From a checkpoint of a small image classifier: norm batchnorm, 33.5 epochs.
Rows from block 8, named by matrix and row number. Rows with one number belong to one channel. Each number is 500 + 25 x the weight over its row's rms, rounded and kept within 0 to 999. All counts start at 0. Numbers have three digits each. After the name is the row's rms in percent of the matrix's.
# r30: branch 2 reduce pointwise conv (model.blocks.8.r3.0.weight, 52x144x1x1), inputs 0-143
# b30: branch 2 3x3 conv (model.blocks.8.b3.0.weight, 78x52x3x3, transposed), outputs 0-19, a 3x3 kernel for each
r30.9 097:508528524473525509491519489488488486482524484476503545487479546522485496531485484511508480466510521505489494489472482506474480522498468518518448497497462473516479491450527517523531565536492398486521502514517476527455481475531449519484468544541502484468498524476518513478514488509523499492451454509496493553532507487501498530489492498498477499493539492508473537480476487474495472521437495506497493461495486489508503537509512496496481
b30.9 096:459485508525501521509522494467511486498495489525474512488481475505466519498492502539459490536432494488466529485504498480526539491541484523467507483480533512480527466524459496552471540530484499514489473496509475528520542473508510435539501488518473535541507549471492502490516490503514530491526499490503451493515504518509485511480491548487558564525524512510511458491464445492468497514479529506547538547501482529430482501476484506500512473491513507474506532480483497506519475489490508483492506507470494479524548456533501482458534485522524532478
r30.10 100:482483463493527528483507542472489486460526489455511491502500519501535514509497500536489525498493478476468508541485488490533493456543536533572554496509504471484491514528501467500476509505481465496537529509469479442497491484495516453498483506535492501560463513521496447509512468512506504490502485492500494547483499520505501537468497518477501516494500473489458532520499495459473476479489488496552571479531463504527496509482524512502470
b30.10 102:512495491462483501485502513502520497477477492502548502514444451502558490505454499481484477490485505494445502507495502497507495508523567479521460489508469504505504507491499529519503510479512494475539542479488541521490493469465477432509485486519467508509528488530494476470499446500460486486517577463512469495489485481486511464523479511460494506486471526528495470493437480476509538517514486483469473497492478508509465511487528495437480501532518472546512478505509505467483513513458482506477514482481508489491509499487505507507486504456493451495
r30.11 099:520479538508480507543442464478503551481491485463470503462475505488504525503510483472497505468489503489539515471527471480515523479479498480501534475491480526486468543448488473512454465551522506493461490481518506516492483481461500491526490534527484488485472532476516461497487507490506500501504477498503492511507468496491502539511497506535501499493489505495470508532506506489482505504516497502542500507531452443437504422469488513492579
b30.11 105:499498515497450504519487499507482485489550541506506559468516487471501447499495517502506515510505555471529515524489500513458477507493495450552517589517482518479487509479503468514503484524495473499520550504499492503485500483519553489503499465520516447472491473503507493524512480489497566511503464516497482466518589500528512481500470514519497477515490504515512476501475524493492514471475477502500481501515461520465458498486501503490527502488527476538523488500535452516473524507507503530508480491519484552529480513500473503527492511479466515472
r30.12 100:529473477456541499472470532496539507467444491515502476507490533520468515492467511555501498488517524483508526508480505528495517529494482484555430501500503484499529532499503513485446520527509463571486470492522512555526498450488503501468538480505537517463489450433545493558502527491480493495520469480503504498498489496502479521509486502511501479503519503521480511499508498495503463458469490507517504486504501483477507537463490495497506
b30.12 104:497505517475510521530510505511474511476467496511492512500469481534467464517515485495505522488499493486511468491503467514515476515491451508509484470490483521527456509479523501461482493457487510510522509509484479509481480489515471451536475491501515500505529490465524483492501467505497487497461496518467504509503515489512472490491491508461528520482512520481567536519509503478492517523503511517514474491521506522476492507529510493506496498467516498452492466471492486508499479497520511502532485472477503499527477472496501509528533471515499507509
r30.13 093:522496477508500476480492538463513490537490566508537522488489481483490490525516512466496490487488454492539490495471462494486521492430520482472470517492493514466512494492504538488470552508515513476531461494522496507470484494486491547478566489513499516497474474469440471525496515492510513511526544500499516472465492515509494507502489508423512498503510485514500519505485497472475459526466503495523510528544581500504496516486490495465533
b30.13 101:477503507484530504503491494487549525507449483483481463472483461496538529447493518483489470547511507508456509507531513475517497521491513482465478474464521480473527477498504521515478505509493487504506491479468511462530490502499476481479459457504515451465546501498518505505493521522472502489438468502525494532450467472471498515518508484493488487492539509473506508495430481483460487513525494480507482497548503499493512500569520522531517493454486466514494492521522527488471488555558526568500517489497518507491497550474508504506492493497536503494
r30.14 094:490490512504520512493485505534515489490498492478513517485484532516469504507506509510508512478514468511499501488476483533526530491507499460495526465505546503499504557513473496458529482550506492470477492475498518445475486461543537514544421459491565507558483560487494548506475482507511511494464456487507497510500467514489492532494503506509488495507541522489438541497474498481494490474484509500514464482505536472518502512439509486476490
b30.14 095:512532511501449511523489497505471516529546479512521524474495507475517487519471501517500480481467518442527503513495500546518532471495475517493520433501515509477479482461505444492527486487504509468500435525510519493511472500501496531538492516503494516503508507494481523516480475445508476490497514464457507497515462462505484512512494511479507514487476496490449492496474523531520521500492483451476428445476487515504498502465532510481514490513512490457525496512499505530451529516505489493464498504488482546509482496495502475441438465454502480480
r30.15 097:520512453495490473543530509509533521512534460484500479523461529518543504506489506501487491482513458530508466480539509532498483505466505514503439485491532514515505514467503503540467492444515494530506466475492538548515503504497447543480537488506484493486480532460527462485516492489525524538469511507491508470472476506485510521515485510459476500514501510504459543469467490454489493477496499495485442514506482490520488499569507498510450
b30.15 094:474529478486537516489538471494497508498475473480472495493483488474471459516468502505512508499514477513502523509469504495448487487464469513508489520455466510451504502496507479530497526590497504490505449529492509504506462509486504520484499529461522479514484518550515504489499484488486536551480553502490493518460503490482537473514498496480479478514513526478495472515564510478523484466506502512462500509455509496482496528469491478500496518475488486502496508540471490507501447552541510558485499492530471525485530500506482493468495509509533482502
r30.20 098:551531558492520503444480552500519487473479509484505447490508503487527535502469527545495477513509512481524467480499489472465521488532479508515496517515499495513481475481526498494461491537550496508511459450514547503515494549508471510523479448524514511495498473538459488446491485495531516512501506501492521504486482521513505503500482505471492524497522516486474545505465494483493476480512503508545496511516490463559516479454506504488574
b30.20 098:512500512493432519465486513512480527497478495512498509502480461530573550529531478514497512510483586462525489483491502481490502491516518476524498484522493491535480494476492467520480467522499543469496525469476533512461515551502548475467531445553494495469541513494527484466489492512496471515500493531500520503506547510534572477507496537514490520501445498480518513510501456483492504493494514510477493522543490517493509538552562495503477509499492514430497512483533527493507494512497485517457493509505487534505490541511504486496474502494505500508
r30.21 109:519497526482499478526506478509504516494541512481477469467489514508546492481506551509485511487494440521463499501464500521473492506510511536475534587492498464501506528462487501466475522428514492471453515479483509523488506481493529589516489477503478493486531534559512475501507480486515526500491490495506484510528509504517512526508498500491488493504486485494461533519491486477490488450504488494500497501491498582476499472548497504473519
b30.21 094:445471531482549513420530485518508507488477480471473493484533531496499492504447508500476509488470514504496479494465514503489471502534496497514500512505466494482508507453510473495522516512479487485528533471567473471532505483505497494491505474517511496500482501499505485520495501475522493480494506510528499522477458504467464485509493519504485505499518518529478503465536472502537477481538518490472467524490457516469479513483477502503477484495552487474522488534538489525550516560593507538493506485482456431518484467521489499522482494504459516487